config.yaml
encoder_parallel_block: false
decoder_layers: 8
decoder_inner_norm: false
residual_init: "none"
Rows from block 3 of the image encoder of a small image captioner, named by matrix and row number. Rows with one number within an expert belong to one neuron, the router's apart. Each number is 128 + 24 x the weight over its row's rms, rounded and kept within 0 to 255. All counts start at 0. Numbers have three digits each.
After each expert's rows are labels from the 100 images, of 14976, where the router gives the expert most weight on average: "top examples" is what is common among them. Only what is clearly more common there than usual is listed. The data: drawings of small networks of dots and links. In brackets: how many of the 100.
# router: router (encoder.blocks.3.mlp.router.weight, 8x192, trained with AdamW), inputs 64-127
# gate: expert gate (encoder.blocks.3.mlp.gate, 8x96x192), inputs 64-127
# up: expert up (encoder.blocks.3.mlp.up, 8x96x192), inputs 64-127
# down: expert down (encoder.blocks.3.mlp.down, 8x192x96, transposed), outputs 64-127

# expert 4
router.4:131143104170171090107130117157170151148188126153137084127132151124149136130132111188104105126114098109102140115125139126118105159166125148143149134125152128113134118119156131156147156114119144
gate.0:137091149102135126094117152151144089124141142138103134088073107088149120112137099151117170165169110174088176132115151118135133137163142136165155092102085148139134150093145115159147117097080124
up.0:111137176127125162060163120113116101102137177110152121160135126083120125145123124091146110088133127129134133086115125105151145145154139162129158083117106122096114133120118140121142099104142124
down.0:067160132088167125137122141143121095108077090162168159133153154150115126111130107115140125160147127117136170145120085130108139124105085140141119113142097169136166141141121114156109090124119136
gate.1:109126139124144122113092146125106103138066110130111081111135147149145143113130195130171136162163146107156140190142136155121098134095161106134132049122096146131102115151153144123164142121081079
up.1:131093190105131127122106163105166106092092069177111123134118112095092116123128106110139113170092141148132096130159108116127098104141112136113130108102098155106096074133124120133114119144130150
down.1:124086103100124107114117095138124163161137138140121125165161130125120154165118156137155174126144113140159157145121093118118125111148121144104119122136112080095107111116140076120157085099120159
gate.2:139092128148164134152150103152105126152187136088157152151127126136112112170120121124101133138123133149163176151119127145135135151167163143117135146125141106153093128091111160116110132152119087
up.2:110134095092079096114125112153131091152084121116101114091128133106151175166166131111143065101108131113115102103096111123120109094136097097157181130125115097124136128147133110132128135149112146
down.2:134107175102138158126170073126166106106142160110086135111117160126130108181148131107108086147113120149144111155090073150099130136079132141123127105111136121132125126138145155130145115124148161
gate.3:140131137073130154163146144104134100150125117122147146134160138123131160106116108125113157088100139137089096134089109136185119085085113140112100126123095139141135119115100143121128114115167154
up.3:145129127171111101079135127132153143098125145116162161144097103115129101138141135170123144125129135168144136134152126124067168150141134156155156123159149103112117133116128125152122105123109125
down.3:126084138172144103126112171144153166131165126150132134169153133144151147117168110150145115118144116120128098098142118138111104138090105134124136165147123152088166102127122073125107127150081146
gate.4:153165102100163142122115126078133135100117165134135133138107108104134127109119187138105133112137152104148108110166141168141085165132144136137159146140161159092151134161103122121115119135095108
up.4:141106173143101119116139134189110107175150100136129147136127122131117154139149102092120109129130130116132133156082099144066146096132103133116085095120156094180105139146132117131127132106128129
down.4:122136129142105102113124133117120121142170157108088126144137125144128088127100145170099105124113171082111111120128111152108108119143136121095134190118170124167110119148140141088142124143129160
gate.5:133122159169154102107060092134145145105142180128122120161118139116167153120108144113137083133155100144145150159089104122148120118141125118133172138111137160112143153119135122109163104132148170
up.5:103107127137115129130098081128147121145199149133138059131109134125132151130114125163162104118173127119132110106096131158117166130115128136150170109142166167148155143127124127131159114137112130
down.5:095135135189149121148109147118138140156135102149138102161122161116134149132136151142133171157144144065084185111154138106101105155129162111110114119140137114073157117151140108118166094126139113
gate.6:118126153079131137100145107119099113111104148154144187152126135125138098112112110113187153119094135165127100134188126104105129121102118102090117101129130117114087181108133124133098111131136146
up.6:118133157119170116103112115133143143124121145137120118163134139130154097114115120141162114110108139170137098122154131119141109134133128093089152121135147132122105176141140106131122138141122132
down.6:160158147114135140133156134125139067141106128127106141098132148127122160127147106113099125109100142192163073121122096110115158115125116144121112132140116151147144174115111114115105092135134179
gate.7:132129171136139127147145159115114128151095107127141099130145109130131122105180152084168116106130129118120133123116098107098092133148120120122159084155133090096135160151125141130195106083112102
up.7:127130078124090141108096103100162156103145120097146154151127115142138123136082164175095157125131119158140110125146105138163140127144117151130135145107158093124141117132116124156102119131129147
down.7:117119081208183163137156098112135161116151124107144145148133064131125133154147153149130161129125137124118112102144122141086103127156109143131102140118176113126115165163148128150113137117129152
gate.8:118093150144123112122129138136101115136143122121164124139102098139163125141165095110112098112120101115158179140111155120105137142153168163124164147122150113122130141146141136142121147132174137
up.8:104085134138158119167135128187116111190146141144105176123155108164147081161158117141092163122168079121123168120129131072131116118151192110117171142104105103121109084125149133135133123119175139
down.8:154100093120154163084145157118104125139205128161140094131097102120112127100143144131159161105140123140154145160114119120151167109131081169152150136139115128133131150169152147129075107140120127
gate.9:113140120112125132117138072149137162150111102156115150166130167078141131146152105111121153131186149146125113106122147127134162139142140162107179141118104141115154134119079118129063097094121132
up.9:139068107159115102116112123136144106106138115091136091086120120133185094102126139117115075160116127124132112113118152119128100133103131078119138104148105125175122118179136167121197131142140108
down.9:144152127137178129123134116146160115121153129141111122124112127134086128173135121168136103104159096179095134134120142156110085155111161159119100101136111161128156113117131100129086125113139132
top examples: complete (37); wheel (30)

# expert 7
router.7:116165119071115162131174131155142086107114114149105133115134091123112123151135117162159102112067146128092098114139090119104134095158090110123131123099103093110134142179125136120134122145143127
gate.0:153113114116140149093126087113142124139140106169120130168148156122123131099111120115167121153141103137119086114139103132144145144129120112111094136134179109163140100141161086110123126145146121
up.0:169130128076126176087114158148141114138099103138146096162102110146126136102139134129154120156125119147123090095127131114133151185144145112119101149143179130135089127142153088116108156164141147
down.0:148135091139121131141108152135112111161135143109126131132147136111085109059093172153117165127111116086152120146140154151084132134142141128128136088131162176146147122139106129122096120132105138
gate.1:071141134140145125136124074123125160151144131105152172146127130125135130139136117101112101083122135070135133108131158129101135082149116093139114123129162152123151108114155103153134123135148077
up.1:133127113135135122132138124147145112150140133142146158152118132132149145150164098142105111112132107079145134150142131127132165073078157119127133119123117140127137144084118109140166140136132143
down.1:149165130127114116122138158140139101106145119124138130102157179131139135146163183166111123131126196142130100102096127125116144161113158105134119120145117162169115140115119167134111126100160125
gate.2:136158188182113130116149137149116134170121134145083097078131099112143136146124095138156152095150108104106121127097165159102084138109164152135124140127084111119092127117111146118088116128134132
up.2:145063153159120117166121157117110117127035145137122124172121123124116128113131155142101107157177119157128101162165085136109099109124118100151140120105150135141131104084118148131135134152077185
down.2:131110089163119096135099126127103099122129163135140113159153134175116127123122163115121094130115137153139095085112134150073142136127147101131097075122182153131105117127103168152186102146109131
gate.3:147121130167126070144118150136160119102151106113134121121145182109141153111145150155113134117123099114118110103127100108128138140150147121134154109104101129132143118126138127153131149122122121
up.3:129103147157146100127141141146136119106104130118143128098119094093131154131164121124144149112103142111131119114151139162135121118131157124140129136133115140134145146148099117104099106104129075
down.3:141144098098117132116149138098140125144156086100081116150091121149142147143180100123155116130082132132133113114096125200125101145122094115125114156144120149151084107124122125153087153114125168
gate.4:133168098160141123142129116149148141127150103177092114155126113145094121147167145137157088141080098110126093159110124159138111114104137149118132150124143133135129139152132084102111134127120128
up.4:132137088128088119157142110150118162142148110162107136097119105129103137132157133153135114122072121131149107162119081152166126132089108102139114165122144098188170142134150102101145135138085131
down.4:141169162118083139106132094143099126101135099068147150133127141138121127128098151111107114160133146131122121121141121104117148114109174085114122093093109124117110113093135107180129118155142115
gate.5:163132107096156122132145105141120130153113141120098106144129121140154117108092126148125065120106123141109092121128118101132170093139108162135101132132168115113112148136147108146095134156107130
up.5:138171080140142145149156118119108124158127150119108133086129126156144123145073131131136052124149124141127099122116162096106158109128130160111140181121158116160121116111149076117099129150125119
down.5:097115129109142146138130156103151112114136103125150166121163107153104114129129108134101089122099100130117126129126104131113118134143129150112088113157130175181166155147151134146102121086171109
gate.6:103097105046144148179158102110144147108130089101105162108127141092121129111139102129097068141124157153134115079108121114097143136169118131116116156119086151088139165126133095121139136117073098
up.6:136134112102135091127118130129123158131161131113138104138124129146135102157133140118135112125132075126134134138161136146120139088141118125152170120114115118140118081165162142159135159148118139
down.6:098137144141141117128121148140120138126108117148112140128107161133109126140141115102069083101117148097143141088152119139174138131115125129116125122147093116116135121154105138131122139112112083
gate.7:124152090135115134108137133113114089104112158151125137154143157179137140144086204121126104143128129134125096103111141160126158140108140116136176117142138115133152089126156075104123118132111129
up.7:094105127175090124131116146113126128131122150093057120083085141098123111104174109092107095116133123147148153118119094174143090127162116173105096160142144115096131149147137125160107118138113135
down.7:155116132109122122114110126120133120163169121107122100098174184131099175171165103126102128147122102116124194129133141126146107107111137141131137148130137164113162099131123105157118161103140121
gate.8:127156168073155156137100123127120150086101118170126112134109113116126181098117106154143153077133146142136127143150171150154117138143163142121155054161132129149108099087153108090104157123134148
up.8:130105134157084125139124113169128149129168136116146128087103112122142094148159125132085118146130113105156093099119125125114124145130080134122112196107121154141156118133090155137145144175121171
down.8:126131113096134135111121141148093089119170137111157101134132137138109150154119130126124126118140108164136128113139145149178096139115122138082101168101104087156147120102124188121118147122155171
gate.9:145110101158158121109119107134148069084171130198107121141109146158115113140131124148160120123123119149110130106148116106147100148166124135089124123118143116112130094122139101173126135117173177
up.9:142098147115192123118137127146149122172107143178103091161131157117126112161099104104137109113122128108121137126127152136127106180138138133095167140107114076134145093131097154108108140134140158
down.9:175162103072075095126131099104140105171146090113152142123170096109106116125140141153117114147141130143111118101148125140115130135157152162159115105117137097158182163130182149119091110144138151
top examples: black dots (83)

# expert 2
router.2:209154119101123120138141146122109097109104157099155132168172141127094142125135117139159108136156122130175112139134101160132140093127132159109119108138094135078125113138076107131121126146123139
gate.0:145126163107126146127147145133093119155117114144162149063126161102120097162105111153089105105115173134106142139115079110117128130137122139082146131157110140148187079146172120120093157138108130
up.0:141162138116061102112147141135140156148142140092168145080112161124104109156125159091152136135128126101147142114121096126137119146140111163117117090130116083101118095121106094165136108149140161
down.0:115135105151061147105137127109097142124113154139120107126147123129122122133185112125101078096136130140086165099111150161111152139177145135093101153118151183178111141126120106144130111116148105
gate.1:124094142111122138153141182153118154121125143162122141192112151142115139177112121122148100126167126153103117113101128148136098131134141148135126161139154124097095109125162125064110169132113132
up.1:102079125160145119125142155143136161146130144113106124167120110133067121185143143131154141147195132153177134118153134086148133126105112156109133142125140108144137113201166139126133145100114137
down.1:073126095128085146150139147122148148100124141127121135116105101118158170104135107160148175124151153114121098117102118109156133159155133111118138164114172099103159128144148160133169149137132150
gate.2:150179162129156120101105099146104137108077134113087122119159125143126109127105126156138084108125122125133119160145144138100122144131148122139147104115120129107121111141151170144116167137156113
up.2:092120124161118109140131141116107164102145110118138070043144157122110109108118118126073167159111148134162136166126109128119163114105114154066169121104146138133154207146137102078132139112128148
down.2:152135142072168108104175119126092118111121104093137116145108136069121127141141145095143159139112147126097143146140113138096149149110128101116132144120102152107090165091122119119144150110108127
gate.3:150119129088096127178138122145154157107104139142125133136133139130107134131153125122107131155110123102110107072141112120107124139154120154171105113102117125136124119132194117070152130110108091
up.3:130142119137133144127155162118098119151124156088128091145154127129161122114115136155132147108137131131114112170117182144132124151115151084128141133146122148144113112154123099155093136137137129
down.3:137138107100135143136194133137084115141115121114123092137138127141113118158112165091175127123164140138126072125126132111136142134134159142103139132120121110142128135119154131144086097132155095
gate.4:116138146100138171135163124122110126139147145153127108122136152134103145126076130116141161092113145119159098128124124156126183158133142136056133114127087107150109115116134128128089108150135180
up.4:130132154107157137131153120082154095135132112089163105146165138146119159104114125126155104132130114151121109127141121129098105102136179148097143107145107162130115148101128118130106117133173151
down.4:094111085129114144092089113103139124141114140175148106165121098145148132144155145143106069175146127103153145104136141093114137168153128146110148092116138124121121131112141137127162132119135140
gate.5:125096142142157125098158152127143107155124091164129168177129145102134129178111141154203175095172126139103152149128176103150152109175158152132134141131092096129142125165156140126102088140084103
up.5:145077169139156171165151153098145123117104121102127122090119122090111111108128132129172110105154147132140099090152123114111150132152143083149103166113112094127131120108158152164118092103147134
down.5:121140159096109133143137095080113121129109132143142154110172118103085167092122166207089144085146144121101132084137136160143134076136175158104095155132136151127133138113122087073153116120086130
gate.6:135134126080119154129126141140122125135117104147153072126117131140165114130138115116157185109135134128113098143128145127129103108132119133131068124107113130133100148095127092059160117137154167
up.6:137127109125082113064134178151154147099161125131112098151102144095157121115151139138100157118113161157121110130082057146123140133129117123147151123117172142118142123152095134166132107115115102
down.6:121120086130107146123169142070098115158100144174124164129099086163092117116187117106118155155125152139123138143104152135140125122141115097103148146148137121113108118123130112118131109096138150
gate.7:148138116116135141086130150118134120086172144109113165128101127136088141077121146124158089137114164143140168135121111133111153141122145177109143095128123132143140134097122092140124146114137142
up.7:103104120128129146160103080111151176132156138129162078136124113164126135127126093155137090161134111133168113127171121115152146134103118132136155075157129113099139118098100132180164117181147128
down.7:129141132113169146138124126149106112139152169112101133123130106126092128153143127099118150116111122158142125130138139172119084126135139117107080134174107089115173161123145119125162115127117168
gate.8:129171110100104131081103167138088110146071113124135110089128111128122149149100138143098133098095158142124119112125112113132160125131163143146092097136131148143096111111131144129088119172100154
up.8:133143118127134135136117150126124118098137137134148169108091128112122113114086106077080087167113105164115112120137096175144136132142145112155142132091132148148149118122104158122131124155128075
down.8:131120133115098136122120101100135107130123102114161141117119140149147143101146131150155115138149130135123146093124117168161107128125140118155139111157131125154081154145109114106113169084106120
gate.9:132098084090107114159101066109129119090142123117140156147126150139135142102101110096133116121128122133128086085110137123132108120153124156152130122115126151167161131102108143146137112129165130
up.9:141150084085152095155125135147123152104126141130142169161132116117153141088127137142136144142134108123145092103138158091147102141124132158114151134149114110153148134091067156103120113118106127
down.9:140121131127189153101153124142104126133171158168100132151195172142110092170151130117147149179116115151132138153092100159110145131142102130134127138126131131088116147146126123144148147133072117
top examples: laid out on a circle (92); yellow dots (50); loop (45); kind: chain (35)

# expert 3
router.3:165130130119081156092117135121128100141103122113137162095155135132137095115156137121105141096077107115130116133145082128133084118097090102117130127127131087117136138140105112140149092130121154
gate.0:128108113101172117155086129090139138134170166109094102169183120097109145116136101142092169102091099103139101113109123111170116140114103102107122128106132132135140100136112165135135095115139126
up.0:143155128171138123079124127152126143131076119146141147094105139131112137098127152152139110181127145124162141113183129127123170117122165148112123119129147137154129122155157135167131127124140150
down.0:108108117102103143105140137155168155110127102141129100101114117097152114131125114115091155125117105136122115143094182131130166155083112152144165068143113127121102123154115146148133178143125110
gate.1:182107154067109143104155127161164142111173153137197178129132156149116110140132135155110112121144163120114091135129141141124145148127139134188100185137114111121134065124155107135115122121114088
up.1:128144129102101144104161137164142111122132124142149151103132143174141134132127140174116134116160096130155147111129114082112146129178150159173104151143085113133123097104095129111098160147104141
down.1:115160107144161131132135181151113084069140125135139091097107140144081095137126090098150150127151121113116138126145130139171112148149105085136152097159141135096120110164113127135120146177132107
gate.2:143092113180115143138113139114122112109114125111127088139130124121121106169102126135104075098110096115133133161115138133095099100093148150096089111108121088165122161128110138112135109162147131
up.2:139119080151114128088157097127158144112066123121141096055104106090137137133128114106136072147147136151118107119149129113109149083125104116140145096161117130115061117141137121140132128138106160
down.2:150103123130148117141141198159113144141142123120119113128090155119083115145128132097173141117116093154154087158135139153129163132128121103146159178167101152114129127107103129126103135173117126
gate.3:097196152122178101101094101113143108125094117135141147132113102161128149126193119107134159161103107128111137115115113156140127177154106121087115097084118129128135090108107120168144166148118189
up.3:143161138144144142146125128115131126123130129150135066125142111141121119138125152129144136145131124124134062130139121137094133144118093126102139087126114110125105116141134151115117156120121136
down.3:107110130131074125134125121120167078122133101140153153150112104166099133136120122120157108146126146122102169188126159145098102132136103156103105169168134117135149154165114120136112111157134132
gate.4:128166112120132094099109170132158134112097136165143112138101128127142120190107114127090112160160096131123121142154090128150122129103150134139111147116131133145088129125122123138115110119151150
up.4:138110099130133152141139110123165163096129150132102122143142098135132093154138110114117144124119143138130124101131151078103157110134182123137096102094086127117143133133145076106160152129142121
down.4:155123069152148101127184108106141160114132120152127151119092132097163084127174126110130109113093127083155165114100091126151139163089117148119148131125115151123098100115107142120121142143124092
gate.5:144141116149110094151135160156116176134100136060117121086118160151153112138174179107143138114127133143150119115156124081135180145126146098145144174104128127152082103122135086121140089185144103
up.5:128104140112123102135131114125104200163120121120094192136084167184144121125136182089101092116135106108143122107117091093117184102113126085138133100134124126116133117108174110134152121160136104
down.5:146124096131127128111156158115131095112145099129115123099114144101083136133137104148107123130110113120102079086142124113125088135169134136144121138164095092151166152106128159144111137141139128
gate.6:125151167083111112161114096109140140162151171122131151107100133111109130142073112129128152106109138180149138103149151116123152092122133160135155081146132151150149123138148150130134123107119133
up.6:162100134109107137100130107172135150121156116155145079134148074121125108138119162114126143177163109119138123139141103135068132159146102112135114106146152103104146102099134127172083152134111144
down.6:158107088141154115107155148128143130143111120150089142140149186143166105113156178131129087155153122170116141128125081115113148128087135131108131153131141121181111120086094091141082073108108119
gate.7:134108145140112120167091136151086056100159127132172114173138128120101146119118151120096109058139125116108126124117148098100089121133151175110091135147115122146131169144134146147143088142135144
up.7:143107140107128130098146158136106173174157110140071142072124149129127106126111122132115112157159164098135118104154120078156125123126152163116147091123129107125173105135120161097154105105158166
down.7:122102128118109094141106129126127139086141124130119103126128158128133133129119149156135121130170134150134137122079142130148127130124145099121086120142122137117140115164121128101114140134115137
gate.8:099099109167163119109149138143136084134112134118099096097087154152134129154135140137124150082141144161148123118133119138087121118093138110153135167124110096164137127123136110124159118109125122
up.8:148120150124150126129100085147132128090102150101074140120112171109129166145132112128124163088112141139167099111137099168082139118129124095128123168099150100144110148110062122129114083118101173
down.8:203120102124119145126121103098096121130107129089082176111102089139182166114130099134132120146134130125086150148133113146133164134118097132165114157148114182127171150111158163129105120155091112
gate.9:142145106085149115124088121131143124127148129101166130131113126149140111137135130152086069129139108121125125125151132149189098150160170155126151191132112091121126098111124133126124159140125124
up.9:154103109195128120146131125096113132139115138127121123146158148140161106137148205127110139112153113121134144113108097109108131126127105073160135094136125123120120145179150134097127097142150121
down.9:100158108071142155151130122103111110086120102161160155119141110208103123148108141134142133140182101114054117111140151098133116125113144083088140156140141117138116107150137157126139163126204133
top examples: laid out on a circle (89); nine dots (77); kind: chain (38); purple dots (37)

# expert 5
router.5:120125117140105170121127111112143122121082109120094149125177114112110103129137118156131118120123130123145123153157101151116153099168113128112138102097104134120174094153128109108158145108112192
gate.0:138111106137140100135094076136137114113149093097091092120130132118111166132111129137109133087141174120084144106132113153138112143110153120122162123169102114172178102113148131118117144126090145
up.0:109123139125145109120072126122122150143085138189114141128149116127102087095102113073116147140142143109120139143137138107144112192118075115150117145116147131123086136099139097132135131113164141
down.0:139116147158139141119161111109118111124143113128116145108090092158120149139099139150139103122115163142116131157089099111129132093101142113115137143100139125091138141168139171137150121130114155
gate.1:117126117114154149124138111097150155106157108182102135120131153101120127134118118098144131091136124151154101105127161167081143111115142126110120109132145112126116108120164096093149152111106156
up.1:125104054172105137149134129128136144151188085116142124140107169063091134148108141128143113169125138154146109103138118113089109099095126154101141112165143145123157114097159106107130114125108133
down.1:171144147118141159097124080107082080119153145134127114120153107076118126103094120147156124152135124117121116129083154100114168146100078118145120107113160128157136155127088135134126162147180168
gate.2:115143161141106133142128143151136105127132153125112100110155154117090143127080129144143169157157123149128138141117169142115124142118151142112156102110123149110136132113163146137117146109140102
up.2:133156107204145105144157158123135106093117115140146140156120134133145113111152131166139102173144131100134145130106114130147128150109108108117163140151111141142082131135140071125095114107086125
down.2:095196124139073120144154120132170169124162130134115133140144104112136138063150152125134124118125123099101160074147112151081129110121116117141129154105128123117114129131143078141145135096088133
gate.3:122196173122126140169142144106130173104136130148144107126128119158135149093173117123139140063142133081188137110104144102125140134134189144130129092131144146153117090079108149121118135141123136
up.3:113119103119118143129148137085137151098131101109136160130162156132141143082091147142120163163131129139136105112111119098122149127167185139096130123101142146157126160109133102154105103072166143
down.3:140101132139116111141131166163123107116136124138098092115134136129131146127108149160124087136138172110128183149099134125135130143125086170147131127185137129132096130095132142133158156122110081
gate.4:120166150092097129083099133129078112113138133143102142150152090130094156147144127110127109109149098126095177088153097141119210094121105174125099109116109141114131138157160143119167156161139169
up.4:136127073113144172158108129092148158169164126111137112109138137099132098127090115116141157099146082133093103125117190110128146132160146106172116100124132125144183078119098151125104140159120130
down.4:163149124114172161130146088128137110087148107132098132102134153131117112135149150155076128134101128118060116164141094157107118122177159113175119118148158090139154151089126128115131095135103149
gate.5:092147072084133098118148106100137145105167063141101127092140126143105134135114083112140161115117175125150142142143119124113144098098123142171126118112129175104108104087117150136091110106152115
up.5:103155174186172143168141124133098150162135112124154155150118107135121129146102149143143128152090109117127093109117083142136117158142111130109105130131134120171142140137121147149120112115133156
down.5:103127145110137146127140096146101153143095135146101117150133093155183111118081111097132154158117124089150110129125169106122137150116137150112123105100118117115107153162140147137119094103121122
gate.6:132108126116143122138153143114125092111128134140134147121143112164131111129118100135096133127127114136119101118161102110140128125112112164148118129136123142113141145150149147167103141130110206
up.6:134117167112114133138146075120138135096176158118139096120098143146115097090109074164119093108144119111123169134142115089118165107123133172126089100116140151124157085146179134121133146119178143
down.6:147150172100144148184166116145150163126153106108107122125150120139120159167123118117078100106103131112132198118102168139093127190133161174102167100155165115114107127096115129141124148098160117
gate.7:177092120172118114071101130125117135142146130130120097125115105122157173133146143072120117142105139084145130149125110122125098142130124127097100136094122130155161104129116146122116086153119104
up.7:111112168077121113127149133163144094145156140126141137146143143131085129146109149117113127081150095147137101128120125119144149161129111122180130121161145111136119127148173110103128106108150139
down.7:129127142154143145065162121123147168112130098184166133125128154142077134121108108128126132102114150110124131105142129072113111113135132115158131160140178104148114119134126117133155113181138178
gate.8:085143130126111139111110110098116073134140142187164156083129131109145122154131144114119090105106151150121123122109140146164113134126134087077130130114127127145135165150107081129134098131123157
up.8:151160136116147152077107137126114111126084144165107139158177093105137155150132129144107096107144163115117126127137141095117132101154141168126130138134124111147129142174172121109162146173139159
down.8:094108134118073141114114119149143155092121179143107157135128115105172171149128145129129103138124103125142191142099148160133132140114121163137133162142078152146118127102121112123130135122160123
gate.9:087143120121147154095116133133135069132112099160157156116130106123150153116085116131125123153107172121152168099166128146134129130149144131131134147167131123152162176140129149125180141154119116
up.9:100131180163060147136172141136145110148166127089112108117122145133137134137124133169142174142117130068120173118148104119172115130142166124134148112137102138140105180166123113161143133139130118
down.9:118137137098168152096129179151140129093141099110121127109146115163159184153143095106138100093164148133133124119106145150137140118117127106148166150114110088145128162107179142163132141121138118
top examples: laid out on a circle (86); loop (44); kind: chain (38); white dots (37)

# expert 0
router.0:164134171104094116130127161108128120127101139104105097087153127094120122114133106154153153129088160081173108112163133168093122112151101104109141125114083078125123151124123126132146097125090140
gate.0:075090074172170121125153080144135139151087128159135133119131134106108105136081101182132076126141163136099151112138129102103134119127153094137145134166119087107103165125107107145104134076130121
up.0:143106094137149108152132089161150111135070122143090102125125137117132100155118112147089118138128136138106166163118104114122159149145122131131150115127111099098160175160083092129135153105160167
down.0:141150101155120107130163171101157128104037144112116111124147146111123109107153088107117155131142109127130170164119120141119140157129153141192157135122125114079091155112148087176121143146094077
gate.1:061154105096123140136111113102134139159148099119131148125090162167132122121120128119102164142130118155132135131185107159174130144129153109147122147092167130099079130191136137155136145140148108
up.1:128117134187122105133144111135134066127096131126086132162129143110122118130164134143130125116084148130147143116106074101100161112117137154134137119137149102148201118107125092086131093129094142
down.1:183074153111139146173121116128146154091160168137117092114114129127153106125085109137134142140158131107119185137129083175123115168138125145163170098105137167137108139157193155132142162101123132
gate.2:142126194116170133105130127143127101112158113144110105164146133143095144189118101142154107140154123153151070135146065089148116141143141097148113105133106121114127104084152184146119115140124126
up.2:108112143126187127104147157112134123129150114139124120137127133132074109147118077148155121119151151176135094122099094110160107166099145119123087118157129137128111126085149164177103101126114131
down.2:183098167106102109137110104145077157120150100075101094139119149123073079124134136113118150142136129155120121126150088121162136179160171150134135129120097123117119108155147129155100131151132127
gate.3:129106147134134117149122108133145165142145158116125092069130119151094180095136165176142131117144118073111128143110123093105169105160154150154153143130144123120101146112136092163182097117132152
up.3:128127110174112136127155108124148171154106135130139141078143137176167140143135147157079122151127113117164173129130123166073103127150159106157129133130200083083055125146116117131139133113153143
down.3:137127113108122060121071117098150124123128129089120124138164117145119111078127181141089125087130141115115158083132132109127154123134174119155163105095131181147081082146130132151136148098089155
gate.4:137150118138122114114155109161128149153108087129128064130111196117140138128121135142126173113153134183141103116114135092120096148144128091151125130144126105139115097131137138140135123136104150
up.4:116192096148105143146111138112137136145173169160114099122136112131110113104146131174144146136119093147159100135107158091138125107145140116151153129148130137107062079153133183115141123133148114
down.4:125151176085105131075143137122118132131142145129148111144129152172139121141133145126156108134133148151132153123094145105160153133133096123164172103124135148135134174166123111149132129112143102
gate.5:134136116125122118124139138169143139137121148130133085188096161095135100136122160095097116145102113144130175129099149123162121113151092168082143141104110173161117142110150114093149154099133105
up.5:145112148100121140111130118141134144138112124086130100138098103132105149137151131096084120123084158133110137109137113112152134107085153184125133175116146178102147098105145138150169152116081131
down.5:129170159141120134131143113128153121068088195124131139138129122124118129089094117147191102166142112177086105116118102129130142091136123133116143091163148151130082107097098084150121105121167138
gate.6:105118136171129066139127162163130128147096129121143122110141097101127118191099151147136171161146169134162104163121120085179120087163126154158132122142147126105130099110180114103134117158117072
up.6:151094142150103118113123156112158143164089120071151133137137132112123124120124137135137147143110141109134121124113118100187128080154117125160141156114144144120084177107149125121113103170089115
down.6:099118123126156144119108113138153112109146098163112120126103148171102146122167142198128154094146186137088149138101135118129137108148128135106080133094094116108110134137133182169132132110189144
gate.7:173067119102144147118086152101154110121136104126082088168135111151127137167110117143107130102133113171153134165129161113082176147141140164142158192131105098114114131111115154127100133151148128
up.7:151124113121150103111112163104151112103109089104153165122116152154092184124150106104098140186091113125100101140138123103122145127115128144157140125143115155127135153129097123157134137107140117
down.7:104144133114097158126172163144126100138132137145110138132135085105059118112182145142105101178189133098107139134114100107091153123126146132137121054153130053168108103155114064153126120120122082
gate.8:139102153185109135133099076131117122135146140146091101133143144145144121135152153163096090130144143146086115093106170136101108118142161160122057155134084146130136134151166127110126114117123142
up.8:135110157186083135155106127152121139130091141149119093099138153142169108148121143120087104171143155092135102125149150087116103156116115141126095135106094136151143166134200104090124103126125114
down.8:162157138138191138146129141144148141103148107132160120142126108152100102105148114142105113150142116136152126142114135140109153167118106106107145131117113112152124103112147101138107133161142085
gate.9:074158153183097152151124125135096114123073170109122144061088138125135143129121119155135155167122178115123114112135105123188155119138105141118105159137154147166143125093116086125115129125173119
up.9:150125114064146126116116106129118121138189132144108139181110093138121161156127126123091101137122130106127125134087153125112136167137141127169111147134054132151177139122136138153163159064084134
down.9:121113107171109095117109112154119180083112096150107156113129113151134142122108127099139132147167146101194130082136131171166133077123110153138144131109107158109141113133121175140142128161159113
top examples: chain (50); grey dots (33)